A small contrastive image-text model, trained from scratch: text encoder width 128, trained on drawn small creatures on textured ground.
Rows from block 12 of the image encoder, named by matrix and row number. Rows with one number belong to one neuron. Each number is 128 + 24 x the weight over its row's rms, rounded and kept within 0 to 255. All counts start at 0. Numbers have three digits each.
# gate: MLP gate (encoder.blocks.12.mlp.gate.weight, 848x320), inputs 92-137
# fc1: MLP up (encoder.blocks.12.mlp.fc1.weight, 848x320), inputs 92-137
# fc2: MLP down (encoder.blocks.12.mlp.fc2.weight, 320x848, transposed), outputs 92-137
gate.297:180128100227168128107128109128128128108121128128065109128128128103128128128128099161128192128128128164128128165170102105139075128128111128
fc1.297:138152130128140135129096128165104128159128155128143194084128077161178128128128128076128128143128163128158155093137128128128128150128146146
fc2.297:128090128116128129128069180128168128128128128094128157128128150090199092139128128083117128128128128128128145128158099128124128128128128110
gate.298:095149070128121139128110088128147128166073128128085139128128128160128128148128122128128054138069157104128128128135103135166128172190128112
fc1.298:128128168128128128128128156128064128128139146119128084129141113079128128128128093128128182128128093128108151128089139128123128128076188144
fc2.298:173128033204121128069115106128128128157114143128128151128128128181128090130072101075128128204128128093128128135083128128128160128128102093
gate.299:160148128134138128128166138155128128128138094128128128128128099128146143178111128128098111128128162128128198128128152115128128128128128128
fc1.299:128128128114180155089128178128144128114128139167068128160125114122091128119128128087128128115158152128098128111088128159128116128137128132
fc2.299:128172128153094128128128094152128128128128119094096105128127128159158128092102116174090128128128128128151170123128154128128103128108128128
gate.300:189128128085072128146143128128113130145128128143169128146128121108128197128121169191128128107215092128128128195128128097130128128128128128
fc1.300:178128128128128082128102176094128173102170076128128164182167128096108128107097128157128089110128179128124148168128128164108128128128128156
fc2.300:098128128128128097128128128128128102074128128111131150128128128128186165134128128144159150146128128128128124128128149128128091146128115132
gate.301:128128101128177128087128147111168128163128128135128128164128123082159133128128093128128128085144128086083162151128128142130128163117128064
fc1.301:096146128128116104144128141151128132107142092128128128132099173128128077120128153159128128109128138175120079098128105128146097128138128099
fc2.301:128128128143078178088110101106151084146128128128128103140128151128072138128088142110128128128143160127128148128128128125139128128128118140
gate.302:114128128128087098171112128128128084164128108128128125167128082128042108115128122128158170128128181119200091152165128128140139152128128128
fc1.302:093083095128052128166128111128128080128128128149128128182131089128128128064128131096128156175155128128210107128156128128123173128128167128
fc2.302:171128184094128128128119146147089128074137164131131128124128108169128181128128144068142081086128128138110084074096127081128117128128096153
gate.303:103095128128092128071159128116128128128135120128128128144158128128128128128142118117164128128163128128147128163158165128128176141128188128
fc1.303:128128128096128128128143104128113174128128128128109128156128128128153128108128120111189128128128128124128098065172168128128177131128186151
fc2.303:136128134128128128128108113146128162128128122123128128089072126128128135128085096128074156107128128204132186149128128159128133054104098136
gate.304:128167167162128145092128144114142128128136128128103143128128111128128128128128147128106128082126128140165155128128106128128167119128128097
fc1.304:128128128128128086146128097128085128128128129098160155067128133128136128128128128163166128128128153128128128121128145128128110128128147128
fc2.304:159128128139128128128128173128133128128128095128128136128128128147162090128122128128128125128128098165157128128100141109128128128128128128
gate.305:163166103128135128089191153128128075128128119128121099128088108137104128147128128096128128172168128128147128128128128128128128151128152128
fc1.305:127128106061161174126128147128173128125108098134082128145071128158128128128169128128128128150128149128128128136106120156098169128128102128
fc2.305:128133114114128086131128128128080128105080147148128127128172128128124100128128128133063128128128097128128103128128128134128128128101128128
gate.306:128128144128176098148153128093128160115128113119095110128113128134128128166128092128128128128128128150148128128067140128147128128128161128
fc1.306:153128128128128128075058128128128128128128128128143128141128128108128093128174128128128097128092163099128128128128128160128136096128066200
fc2.306:128155128106128128071128147128121149124128116167128128128141128121128128131128084196124146098128128128116128128128128128088128128128128128
gate.307:128128156104159128128128136163128128150092128128128128128153054128139173128128128128154128128128143179128128128128128128128128089128128128
fc1.307:136128128103128128128143128112118150128100146128144128128128170128128128152128128128128156128139142128146144128128128128069128152128128097
fc2.307:170116128152152127128128128154128170128128104128128089134123128123128128115128128128128196128128121128128085148158159078102118128128137152
gate.308:113128135128154128115084084128128128172131103186069128128128089128069128143128128128128179128099186085128128188089128128148170186082167128
fc1.308:113160092175128128128128128149228157120128128128084128137184128128128128128121115128128110154159106075145110111128137085128152128127174129
fc2.308:165163092124128125111085128128128128188144136128128128128128128128196084069128128152128143128128128128128128089128128122139128118105194118
gate.309:128163128085128128128128128167116089128128104107128128097197154128128126121128131128128154114134168104129128146128128142148128128128186093
fc1.309:128128096128093179128128096085128128128128089151128063140134128171128101142128116164128105128165128166128147162128128148128092128157179117
fc2.309:128089128165118146137160162113128128054126128123088128128074079083128128174128128128105090161079135128145188128128170128107128078158128128
gate.310:128128128160128121128193148128128145128079091128128109128154128124128128148108091128128128095128128122128128169128128056135128128128128128
fc1.310:128112128128129114128092128128143128128152128109128102146114128068149128128128128090128170099150128100150104100128128164089128128102128128
fc2.310:108128103200102164128086162128120104128063108108128128128089128128150166176128128051128138128190128107128128160128071101098154171128128128
gate.311:128113097145128128090148128128096144166128128128164142128128128115128156120159092176128071128097124133128128084097094128178095121112128128
fc1.311:162128179083117128176128128079078128076128128128128128128107117128128128128128128096128100128128124128098128094128128128162128128189128128
fc2.311:128128128128171128128128137128158121079080113138193128128082128128128141128128092167118128128133128145128128107108089107128128178156095139
gate.312:098181182145138105084165073128135128179118128089151105175128145155113128141104103129128128133128160057128195109168119128128128076121128109
fc1.312:128083063128122148154089128127089137060191128128128144092128099128159128128128128128144128128128110128128101128050109128128155160119083140
fc2.312:155128128128160151128128128130128128088166128094074128160155210136091085128112128128128128100150128128146106162162128128166128128084128119
gate.313:128118128152141128128087128157128128165191128123128127085128128143167098112179128128149128106105158128128128128108133128128128128106128084
fc1.313:128052159093088128128078128132128128128128128128112143147128128128128128116128114128159128128128183203128128150171128157128128116128138161
fc2.313:176128128104128128128128128165128163178216128168128152128128162128154128128128128128085128128128129139128170128128160146122128128127134128
gate.314:128128128128128137128128128128128128128128128128094128128079179128128122181128082128128082128085128128128128089128128128128128128123128083
fc1.314:128128128101164128128158128143100161170128128128128081128128128111128152128128128128128110105112128128128128128095189160143100128128128128
fc2.314:116128179128128128105158128128120128105128128128128128128128128166102128128128097128128128103128128128071146128131078134128128128128128128
gate.315:128128170078136128091101184128128128092180073105161128128169128143128128137128081128128147098128128142128128128097128128129159128128128101
fc1.315:128107128128128161146128128149085128128128165128128072128135128128159128128166128100121133195128128128082167069128075084128112102150128095
fc2.315:128128082128152134128081128136080113128128171128131115128160160128128139184166128081091157187128089150114164066184128083128128128126128087
gate.316:128128128128128128128128128133189111105121128128128160128128158146187128128080164128128128093142113154128128104119128118104128128090128128
fc1.316:134083137093070125128144128155128128104120128128128094081128144125128114128128182116148108128146128152138174128170101104128160097128110160
fc2.316:116080143092064128128093099128128089183128128128138128128128151128128128163128128128128128128128164128128128179097086143132128128076085128
gate.317:097101128118128128128160128108096128149104128159181154128125107128069105111128163128128075085128077128138128128128128128128128128184128128
fc1.317:152175174115101128128128132191159168141128128128128145081109049142128138128128098117128128128128073128171128152143083182128102185150187128
fc2.317:128131186128128088128128128187180128128099128128154105128128074110128097128104101128128092085128088142166101128128123097138101128128164104
gate.318:128187165114128087128128128128145163128128128128115128128128128128170165128128128128128128057162167075128128128128162128064128128128128122
fc1.318:098107128128083128128131128118156154162128128156128128077128128084128125128128099128128128128128128143128128128128128128166128101128117082
fc2.318:128128115200128101128128128128128128128168187128149128128128174124128091101142137136128089102128106128128095189110220086074128128128126144
gate.319:128156104138068146128128128109128128128128128128124128159128139128149060128128152116131128172099128157128111128163160095128084154128128128
fc1.319:114127099128128076128128128092085128128116128170098141128128128128128128199148156153159202128128094128128088128135128146128128122103162177
fc2.319:148128142128128128163108128128086128148128140115128137066128128112128128128128128128128157128128107086111107095099110128128128094128151175
gate.320:151036128128128128128128157128180139096128128128128108192128128128173098128128181128123146128128086128128147128128128128083128128128128111
fc1.320:128128128098128111128136101128095128088128128128128128108123128094128128071171128109128163128142095172128128055128128127129149128128128157
fc2.320:169128128128128103151128128159114148094128128097118126112128102128123145179187131130128122128162112168182128158162128097128128128128128128
gate.321:128128128128128128128128187128091082170180085128128155128135143166117128134081128128128128128128128184128108128128128151147094176128186157
fc1.321:097128128115128162117128081128157122128070118131128128092128128128128178128186128128128128128128111071128128128128128128128121085128089088
fc2.321:136128128111128128118128171128121170128128116128176128071128122160128128156128128158128078090127115128152128128128128128128157050128128128
gate.322:049093152112128118118094128128128128112198145132137128102128098128173128147181114128154164128128128128078128097156128139128151128110128149
fc1.322:044128171128128080158128151090128128128128182128066128128128128044150183128128105096128128128128128128128156106166128112143128128128054153
fc2.322:144128112128086128153103139144144128128104157128128128128128128128086128154128104142137149109128128128146116174128167132174160148161147128
gate.323:128128128188185080128132128095128158186160128128128128128128128187128128128128128128163128111104194105128128143156128128103128068174128137
fc1.323:099128128128093155128099128128128170112128128128128128128128156128130128128128099128128128128170095128128180128128090128128128170128128139
fc2.323:128099166098128168154143128092128128085128189128128078128128128128157128161128128128069128128157128128164128158113112128128128147128128128
gate.324:128128128128128160176128128128128164128128077128128155137128112141128190128128067146128182128128128128116057128128155106074128184128128160
fc1.324:128086128102128128093168128115128128152128128128166128128128128091167103152062128102150128176128128121208164128106114128154105107090128105
fc2.324:128154109128128128128128101128128097138094162128169128128070128128128128128116128128197064128165128183190128177128128128128134128128128128
gate.325:128070128114128128116090128128061096147116144097128128100128172128092145128128166128128128128094126128112128128128128128186177100128115128
fc1.325:128082165154159128128128101101128097128137123149136128128163128128073128092174152093177142148128128104128037124128101128128128128093175128
fc2.325:128201141128128075128128128128143128128128122128128099165128128092103077128133128088070128128137148128192128129128128077141145129128124128
gate.326:154128128161128128120105147104098059094174128128128154157128107128139096128128160082151070128148087128164128128128187128153071128128128095
fc1.326:128128128128128151167102200133097128128169151120101113128128172172128094118128128128162076128105128168159128141128128079128128128128090110
fc2.326:128128128133128128128160128140186192148128163129177108107163079142143128165128132128057177128128128128077169128128128128087128128128133128
gate.327:128128128128104183128112128128128128116145128112128128151128128187128139090189128187188128100128128156128089128079142170100128128128128108
fc1.327:128128096128097112128047128126109160145152071128153163174128128077128128058094090128128128128128128128101075128128129128128128128065128127
fc2.327:143188104080128118128128205157099177128128097157152175128128128149110154128123132128151124128169128068106081128151117128128088128129157180
gate.328:128128128148100139128111114128128145099121133096128114141128128128107128094222128145128128138128128128128128128142111160124128164147128128
fc1.328:169104142115132141087147128128128098150168068163128076102128128165128128183091084128136140128128128128128123128128072111128128141102128128
fc2.328:155128128128075128103142128164170128128128195128128092128153128121128128128128145155132136128128128084118128128128128149099120128085169165
gate.329:128166128128117158128128107128128128128128197128128128138105097128159104128172128128097128088128154151128128093128128088128136115127128149
fc1.329:128128128128127151128128118194128155128128128128086063170128128128161156128173082126092154121151128128152128116128128153128102177128074152
fc2.329:081128128177128128094128128115128128107128114128148128128141124200152128079128128129154128141085147128137100128128128180128128125128197128
gate.330:128089128158128128101128158128128128087148145113154157165143128164128117128082120128169106141129168128154128128102126128128128128120128112
fc1.330:128110167094082125128128128191089142114162128087123128128135128075161146145174091128173128081128128128128128128143157145128128128095181127
fc2.330:100128108128128170128128128128162128128105128188128142153128093128130139124117143058112108128128114128159177128152128161128128110160071128
gate.331:128128167086128153209162118128092161097150157104162128128107103128128128128072116114132128128147072138151089128129128161128128096128141141
fc1.331:110128174177176128140158090125128102128128157102128128128159125128128128137128123128105166156128128112128128128151145150124116128166162161
fc2.331:074128186128113101132128153107128119044096140128104128139057206128128150137194128104149128128115115128127128181136100067128108128128112128
gate.332:128128128128165128123128147071130137128154128128177104128169174128130128128088179133151086078118156172128167201128156128128140124178128128
fc1.332:083142128128128128148128065153123093145128116116128128128128093179099122118128084128128174128128113083128089097128128155128175102064150128
fc2.332:128120128128128128128128128166139128128128128196128160128191124129115085128128128057128153152128128128166128155128157128183115167114128149
gate.333:128161123128062202128080129128128128090128179128145158128128128128083128152155128128128183133100105128128074128128105128102128116144128128
fc1.333:115096113130170128138125108128128098124171128128128126143098128089128128095187206128129128132128165128128128128136128147128094128151144115
fc2.333:128128108109109130107128128128128073128125128096163155127128088128128128093128093110128159162166128063098128094128128064128101128115128128
gate.334:128128153128128128103148128128140103113128128101118188128068128128128128128110170104128164067128093128137128128127128155128114157128113128
fc1.334:080128095128128152177128127091128128152157138112128128065155121128128141128128184100172081106173128128171106128080128142128144094128128144
fc2.334:076128128128152128128165128128154128135120128085151128128128134078119174128091128128094128128149116128195128160128179158128120128128128157
gate.335:094128098140128128128120136128122128187128128202128094128117087128168128128163166119106128128128116128128149155128072128128145147149128101
fc1.335:173116128084106128128114114168128127084128128072128146094128161129128128128098128109170108128128145125128139124128174084093101108147128155
fc2.335:167114139096128149128128128113155128168090128155089128150128128161144096128056128114128105128128133078171145128108154128162128089120073128
gate.336:128139128128061128143176096127128135128121099128116128128115128128128119128128128099089128120128128087147078128150081146128128128128063191
fc1.336:128176088128128128128165128128128089128138138107128134128147128128162142104084130143157090136153128128128178133066163128099128167128128159
fc2.336:106159128144128128128110128115077105068107128101148128146177182128128146101094132133147134122128149099149150128085128156128128119128128128
gate.337:161128128071128128128128128051135153128128144084128107144128089128128164079185128128128128128128128128160198117135128128128095128128128185
fc1.337:128128094075128186066128128110102155128100128128104123128115128160044170128128182128128128164128140128128171165152128128128097130128082180
fc2.337:105128128128128085129150128143128128152128088128128128128128128128107128128128128158128096128128075111128128114096128128128164098128128128
gate.338:128128128128121188128128128096128084158126151128128128128140114151128128175097145128128128128110128128123128128128102128128128133145128138
fc1.338:128128128128128128102161160128128128168084145128128128105150128128160166128134102128128178080152128150099128099128128144128128128128128128
fc2.338:128128128128081168128128128091128168128113179180105128073168103178128128128128169160099177128060110072084103128128128128136128154128173128
gate.339:102117128128128139128128128128128128128164128071128142129105085128084085128128127128128157128057092146128132120128151128169128128076064128
fc1.339:103128096128163128128185128128128129128128161116128095159104180104128165129128128128128112116138128085128144128128143148128138128175128171
fc2.339:155128080113128128095128128128174076167128144128128128128179073128075105128128136128128167099126120119151128128128162128128094128122126096
gate.340:128116128142165154097161107128167128160128128070083128128128128158078075128128112157128183102133128128158128128166128086128128128128128109
fc1.340:128128128190128128128189128128128128062128091128128158167097128136128128183128044138092181128149128147128193087112139128091082128110132058
fc2.340:128128128137128128166128128128128167106150128128128121153128109173128128128075128136117117119128169150128128128128172163150128147128147100
gate.341:189128128170177165128128155099130128128128128108157148106073126115142128128133087104128133128154128058128080128137112128161162128065067156
fc1.341:098128149128128090128128083128185139168128045128128129128172132128128162178128128128170171128146148124128080128139128128128053128133128128
fc2.341:177128161128128128128128163165136128084133166128128168165128161128170128128159128128153128128128128128146108128098128128128114157186128128
gate.342:100128128128128115103136083165128128128128163128128128128128128158106128128067101110159128128128147128080118144128128162180128053128128128
fc1.342:113128128128196128128128128128128128128147128079164128128128128128128128146128147128082090128115128128133082151128128128128128128128139128
fc2.342:128145128154159093128128139128128128152128100064128145088128130196128128128128128128109128128128128128098128165128128128128128128128128128
gate.343:128128128128128099128110128102128128128171058128120128128096187152128131131128105110101128128170122128073128128116128128128098143115128128
fc1.343:078135128128128161128151112128143128128128146128128132148143128096128128128175128159173128180128128128183105070128128128173128156128128128
fc2.343:128128179128128101127128183073128128128128094128138072128128128128056082146140128128108128128110083098106069164130128128110128128128128184
gate.344:090073165173128128128134152128128095128128106128128125145161136128177165096128095128151128128174128164130128128128117128128140164128128077
fc1.344:128135128177148128128128136116128070128128112114148128128146128090128128123128128141128135128139128156128127128128101128128128128128138096
fc2.344:128128128128153132134128128092124128137128128101094095128122128134128146090116128132128128171122140098128128128170172128128128128165128156
gate.345:164128128128128128108128128125128093128128128196128138128128128101128128172101100128112114093144128093128128128122143141165177169101117122
fc1.345:128134103128128093107144128146128176138128128110128128162128128116128107128128128128062115141128074128128199128128116128104128159128128111
fc2.345:128096130128128128128128128128131109128128089128128128150128141083128128141128129128130120128102134101168128093174128165096080128153128162
gate.346:128128128154128128082162091111132128217198128162134128116128128128152128137064129103128110100128128091128128153089111173175128132128133095
fc1.346:157128128106084128128128179128086128039049143103128144127166128121075128093167128128148160104128121128081128128128148107128128106128166146
fc2.346:076181128105128114076165106150147091196117142159163128128128128134161094150128081128128128168147159128212153130128128148117153128128100118
gate.347:128128128151107104134128128109128128128128128190128128088210128128117157124128128128128128109125125090128128128079153128162128166102124128
fc1.347:134128142149113116202182128128111081168128198086157128090128128086178128116128128103100128113128164113112128128128127128144105128142095128
fc2.347:128128128128090146163128106128159080128128161145146134128111128125128164128163133143198158128128128128128117147128128164130163082128128157
gate.348:128128109198076128163146128128155129128145128128128128154128128094171128091128128128128128128128128126102085128152128128128128098093150128
fc1.348:157128128128128128155145165128128128128131123128128128143108139113182100161142128128128152150106093107128128140128100166128157132114128128
fc2.348:128158150119169089128117111108128146128128139128086081157128128128149106171128128196090101128128150114177163128128159096107128172165128147
gate.349:142143128098128128102128128103169128069128128128115103128128128155128164129128128128128128128160149128165162128128087152121128169179106084
fc1.349:140189128128091128079128128128174089090161163162075128128123128128128151128128128179127128142128128128128195128060128096128120170128139108
fc2.349:154178128146069128128107128128128128128128128128128128150128128140128128094128128128154128164128195128080128128128128076153156149099128087
gate.350:128128128125128128128128128128088128091151070128128128078128108119138099134137128128128128080128078128128158177103128171144128128128128128
fc1.350:128128137128118128129128153128166093096168128139128128128153128096109145112072149152128104110152128128128130133095128128039194123159163128
fc2.350:128128160164128099128128100151128128156128128156128128150128128128128128135104096128103128104128128161121153183117128189111101158146128101
gate.351:135101128121198128128134128094128145169119137134128176146128118138107133106081128101128139128128092167128128128129128123128156128128095128
fc1.351:128128128128143128128128128128100086128128110128173108078128128128124128128099108185083181171102094128099128128128138088079144158164128128
fc2.351:075128128163172136128081144128128091109128091128102128128082128128128145128128060144170187128128128107129128128128120091128128123157068128
gate.352:159128120107097151128128154191096128128106154128168147089140131153128110128202128128128128148128103144128128128128153128149126128116181128
fc1.352:128128128143164101128110110117128146128131107128102117128177128128090141092097128128116128090128128096128128128068085063128128128127084128
fc2.352:128128150128123128156135152128128159057128128128138180128104141169157128083165117128176144090155128140134166129112102104128128103128128150
gate.353:128138128128128128128128128128117128128111128163128128128128128156128128128156152116128138128128128128128128128128128128142128122108128065
fc1.353:147128188128112124128138120128097128111134182128128138128128128128128100112128128107160180148128143128103128128079128128176128128128175097
fc2.353:059128145128173178128128128103128128137146128100134088141141128104128118128156116128128103128105099128123128150128128128167128128086128110
gate.354:097165122128128141128128128128155128160128134128128139128128093128147128128160128128159128128083128128146141149128128187128150128105103155
fc1.354:116163128096128154128128128156141089162181117128161128128128128104128122128161128086156085128117087128128128101128172169171128087128128153
fc2.354:128152128128150128128128128104128143128128128128170128128128128147128077134090128136081100190128167128128072144143108128128128128128128128
gate.355:128128132107154092128128064149128128061128128128095128180128150128128170078128128095128151105158090128128142128096086128128150128128128148
fc1.355:149162128106128089128076068128092182072128128128125098133128128128154128128128128128149128126128160128173128128128128166128144131132128129
fc2.355:128128128128128128169128148152128128143128127149151128128194155128128114170150134096128128183128128128128128128128119089128128110128163128
gate.356:128128093115122128136155110128128108128128128128128128141149128136084128128160115120128128153137170128169128128128156128128128074128104128
fc1.356:128128151142131104128128153135128119128162131119117128108105128128193128165128145128128196128128105128128128128128101106128128135112128128
fc2.356:128159128128128128083128128173126128196128116128118083115128128150128145128128128128091159089128128128147200164128128179154128128128128128
gate.357:091128128065128159128077128128080128128163158128181128173128185128177128128114119128182166150172128128128165128128120128064128128128128128
fc1.357:194172106128128128128128108128128166112128107113128161120128111097128128166165181122128128128128152128128065128128128128128128128128128110
fc2.357:128128101128128120128121135073128089128128032099128125158148144128159128083128149087128131128181105128128128128128128066100081128128128128
gate.358:128128163091061128128128128174128146167128128088128178128087098088128128128128147066160128112128128074128128161107106128116128128128098128
fc1.358:128128190158176128152128128128128128097128128137128128128172128162128155128128128128122128128128128193128070086183128096128128128095128138
fc2.358:125063128128149118153086173167128128101154139128114128128128121128128128129122133128128128099128183128128114128128128154081104128128128128
gate.359:128142158128128113128128128128091106128128198128162128128084150102128100112087134128128128128128128128170128136128058128143128110124128128
fc1.359:133128178115128153129095176128135128089128118128128128094131128102128128146128086128130128118173153092157148128113139128128128128128128128
fc2.359:117128128140082108070140128128103171110072134088134128128128125128128128147132059128105113128168128128128097128128191128106155128128127114
gate.360:128128153144164128109108128153128134164128128128128125128030128132128151128126100094128128128128128111128120128128173128061153154155195128
fc1.360:096128160114158128128128089137128128111146149128185128128128105075128128128128128061128117128135071128154128090081093128128164128166128148
fc2.360:128128086128128128128128102057128128128163151120094128152128128085163194132128128107128128128128128128128189155114128111128118128128122130
gate.361:128122155128128156212128128152128128127128091128195166128128128128109140128156128104128128128128128128128128098097136128128137130137128128
fc1.361:128128128170128128107128128188187128128128076063128170128070128128132128113159128128128128121128145128071128144128128128128128155102128106
fc2.361:128128128128128081128128054161128147144128128128139128128091153128128128091166128128128060112164103153128100128128128097089124128128097128
gate.362:128140103128116164128128065189218128058154159128128128100128128128070128128153128128128164128128128128076053092128128128169128099128083107
fc1.362:128173128115100128128091128128128125125128128077147133128128212128086128139128103087145185128172128135075128082099158128128128077165097194
fc2.362:128128128142122128128077126102128187128128143160156128107128173092128128155128128090128134128138128128128146128128096178146128098128128099
gate.363:120077089178128076128114128128146088103146179083128128177128109138128128116163128128128156128128105086128128128212090128128128098128134128
fc1.363:141128195142147128098128140128081171128150103128128146156128128128191128128128128072087128166128167184128128162148114111128069128128128128
fc2.363:139128104128195093097162128149128128139128128128128128128116152128128139146128079163112102128128128128128123128128129128128120128103128124
gate.364:144180135108140055128124128141118128111137128128128128128133097123128128128128128190128128128128128101128128128128128128171148094116128174
fc1.364:128128128128128128096128128128128156128128146128128139099128140128128128128128128128091122128128121128128114128095128191090128163128126115
fc2.364:199164128128128104164156109127128085128124128128122158195106128080114139141128165128149161098128143128164122128128128128138133128128128149
gate.365:128128128128157106080128145128128128142128113080172150128128128128186152128128128128184128162128128128149147128165128183128083168171131128
fc1.365:128128128071128128128114128128128128128128150128120162128128128106144128153144170128173056139128128128164128172150091154128133128128128074
fc2.365:106128128132128092168136128128170122089143155155115159128156128128113121205128079171128128095106145128128128141095128087128120128128128128
gate.366:128128121131128128128142126154128128128136078128128128128128148109128121137128128128076128128144155128128100077164128164166140128128061098
fc1.366:149128128157146128166128106128151128128128128132105145128128172081105128126141087128097139098162075131084041104101128128128115154128098084
fc2.366:188128143128128172128163142128128106080142153128128103174128128128128128128128085128139128128125128128154146085128128100138113153091128156
gate.367:128128079128128184128158103092128177153112128135161120200080065175128128167130073053128128128154128128146128102128128089128128128128158105
fc1.367:144128128128174128128128116128128128128186128164128128152128128128128128135120128148128128109095185128180155128128128128100128067128112128
fc2.367:128128128154128183170086090128146152157128128128148101194161128105128091128128140150083161128095128103145128128128128128128144105128128128
gate.368:128108128128087085083096072184128128128128128128128110183128128128128128128128128143186128128177128128161128161128089096106128128128143067
fc1.368:128128128071128110074087128153128128123147128128152093128128081073084128142123128114158128128081152128128128179159128128157128128128106128
fc2.368:128124178128144128128128128128128128096075087128104128128128080128097091127128128128076110128088128145160115144158097128128143114108100128
gate.369:098095120096128128198128191128148128150128128109128128111146128128093161128147128173085128092096128128104067128128158128170126077139128079
fc1.369:128128115128127128124128128128128128128132128179118128128172092128103142128159153128050128128137128147096104128132142128178122117167144128
fc2.369:128116129143128128098128156116160176128120093128128128128105094128064128128111129076128083128128128128128091156128097109128128164062128107
gate.370:128161128128168128128128140128128128128128089155128162128091118128128169128128094108113128128159128112158129178128128125113200128128064128
fc1.370:128149128069128119128198128128128089169128128128136149128128145168128128143182128159114152120128161128144128128128083106128128128090140122
fc2.370:128128146128128128128128145184128128128128110128071128154128128128167128128128128094106078128128123103102128166146142162081128128128128128
gate.371:065074151158128128107128119101128137147132150117128163128155128119128172099128128128151128119128151093128114128117176153179101128128124138
fc1.371:128128094128156128095114121128164128174128110184180115128128148128154128140128067140154111157148128128104109128173128128090130128128128077
fc2.371:115128097210128136104128093146128128164128128159128128101128128118133102109128128101128128139128128109128128173168128133128192095122143128
gate.372:134065128082143095083084128152071131098147128128128154128128128125115178158116128138074128029128071128076109128101168127128128128128145128
fc1.372:128128128128128080128128157128128128156128128128128128128088134128128128128128112074083103087128128128128077128128120128128128111128128128
fc2.372:069160128167128128164154128128128128128079083128128128128128128128128128194128128128128128128128128099128182201128128128128065145128128133
gate.373:101128128144114115122128152096128128128128128069128128128167137134128149128128181128078128163144158128128102144099128128128128140128128093
fc1.373:128141128111145090175128173137136088140136128128128128149113128107128128128142128128157128095128128143168175194164149128136128187128164173
fc2.373:122089124169092128072128128171128164128128128165090121128094128169042170128128146128061128132145128128128078160128116118128128117163031128
gate.374:128112128128086128128128128128128162101131128128128141128165128082128101128128164128166117105078128094058091130128128128121128165128115128
fc1.374:128087128128128188128128128119128128087136132096102128150128152097128128128090136190128074128128090171128167126128063128150128160128128128
fc2.374:128175089128128171128128128133128128076128141152128128128128128073092147128128128128113128090160128128141128074120114128128067076128128128
gate.375:155112130111159128099128091054099134128128102128128128128128128146128155089163128228128128123090128118113101183158128128128102128108128128
fc1.375:103163128128128128128169108126128128128076099128132095109128128128128160128103128128128161093128128128128065128164128128116108128128144115
fc2.375:095186128128136128128128128042101128109151128128111128128128128128128173128128128141177128128128128128085160109128128128119128128128128149
gate.376:128128128110068055115128128128140128128119128104120166128128145128115128128128085062128159128128174128065128128128128102173097128128128128
fc1.376:092165128072128143128128125128111128128110145165128128128140128128133117140102128087128128128103093140096128181128128128128141128136128128
fc2.376:155128121128128128162171157162128128138128128118069163128164139128128149128128128176106128130145114128128157152165128128128141128092117128
gate.377:110123129139128112154127128158128106094176128091128128128128101111128128104155129121154107128128157128128097095073156097134119128139107128
fc1.377:157128148127128128128128195128128130071128128143087128113170128125128154151128169128128081115111065128128128128128155181153128153172084128
fc2.377:128128128145128121128128128128128161192173128171128128133151128128106065115067166128140157129084148128128128128110128128128128128102128107
gate.378:128174128111116128183142128169100081184128128196100176128128098111097128128158168111128166128128128106128151128077130135046138095160128116
fc1.378:128075171128151178110128133110146128128128090092128128179128087128164128173128133128128128119078116078128128128156128128106128084100062128
fc2.378:104128128128128128055128128128080128128128109128128128134128128128128128115128095089128128092070115148128169153128118128082157128128128128
gate.379:128128095128176076128128128159135128128087095128139151128128128128128105118149153128128128151128128156128135104070092169128128094128174149
fc1.379:128128128128128164128156154057128128116128102128150128105128165170128128182128128110165187128092128187121147185164128128113128128128162110
fc2.379:128175146128152128128128128128128081128089107104123168128119144128154128198156128136116128098128128128114103164182136099105139145099128128
gate.380:128125105135115128114128128128183128128128143128128128128154100128128115087128128092108126183167128150128133128128128128128128128088155087
fc1.380:064128154121128136174128128171128128128128128061128128128128128128199162128117128138128129152128084104128104128180128128149128128131128128
fc2.380:156145145187128073069139128154179128142150128098128128159128128128125128128136128101128128128128128151128177128167128128128122157091128093
gate.381:128159102107068128127117128128128165128128128128128171152092128169062128128152106080128134128147128128093128094145128151199161128128052152
fc1.381:180150155128128128128128171128128128182110089102161120128128128128128128128102128178138128128166156101128128128100143157080128119103128128
fc2.381:179137128128160128128128128128128128201093128141128136128151093163089128128128088128124143128145105128167128082112172128128171097113119123
gate.382:092128128128102090128114128082128128102128154153109117175128128128102189128100128128128128128128180149165139113109128186105088122127128128
fc1.382:107159151165164164128128128068128128125128096106128137071128128146128081128128144128149129128128128128128104160128128128115147116128128122
fc2.382:092104128128128047079166128128128069112128181146137099180128128128128133128128128128138137128128128128128173128083128163110115177090128128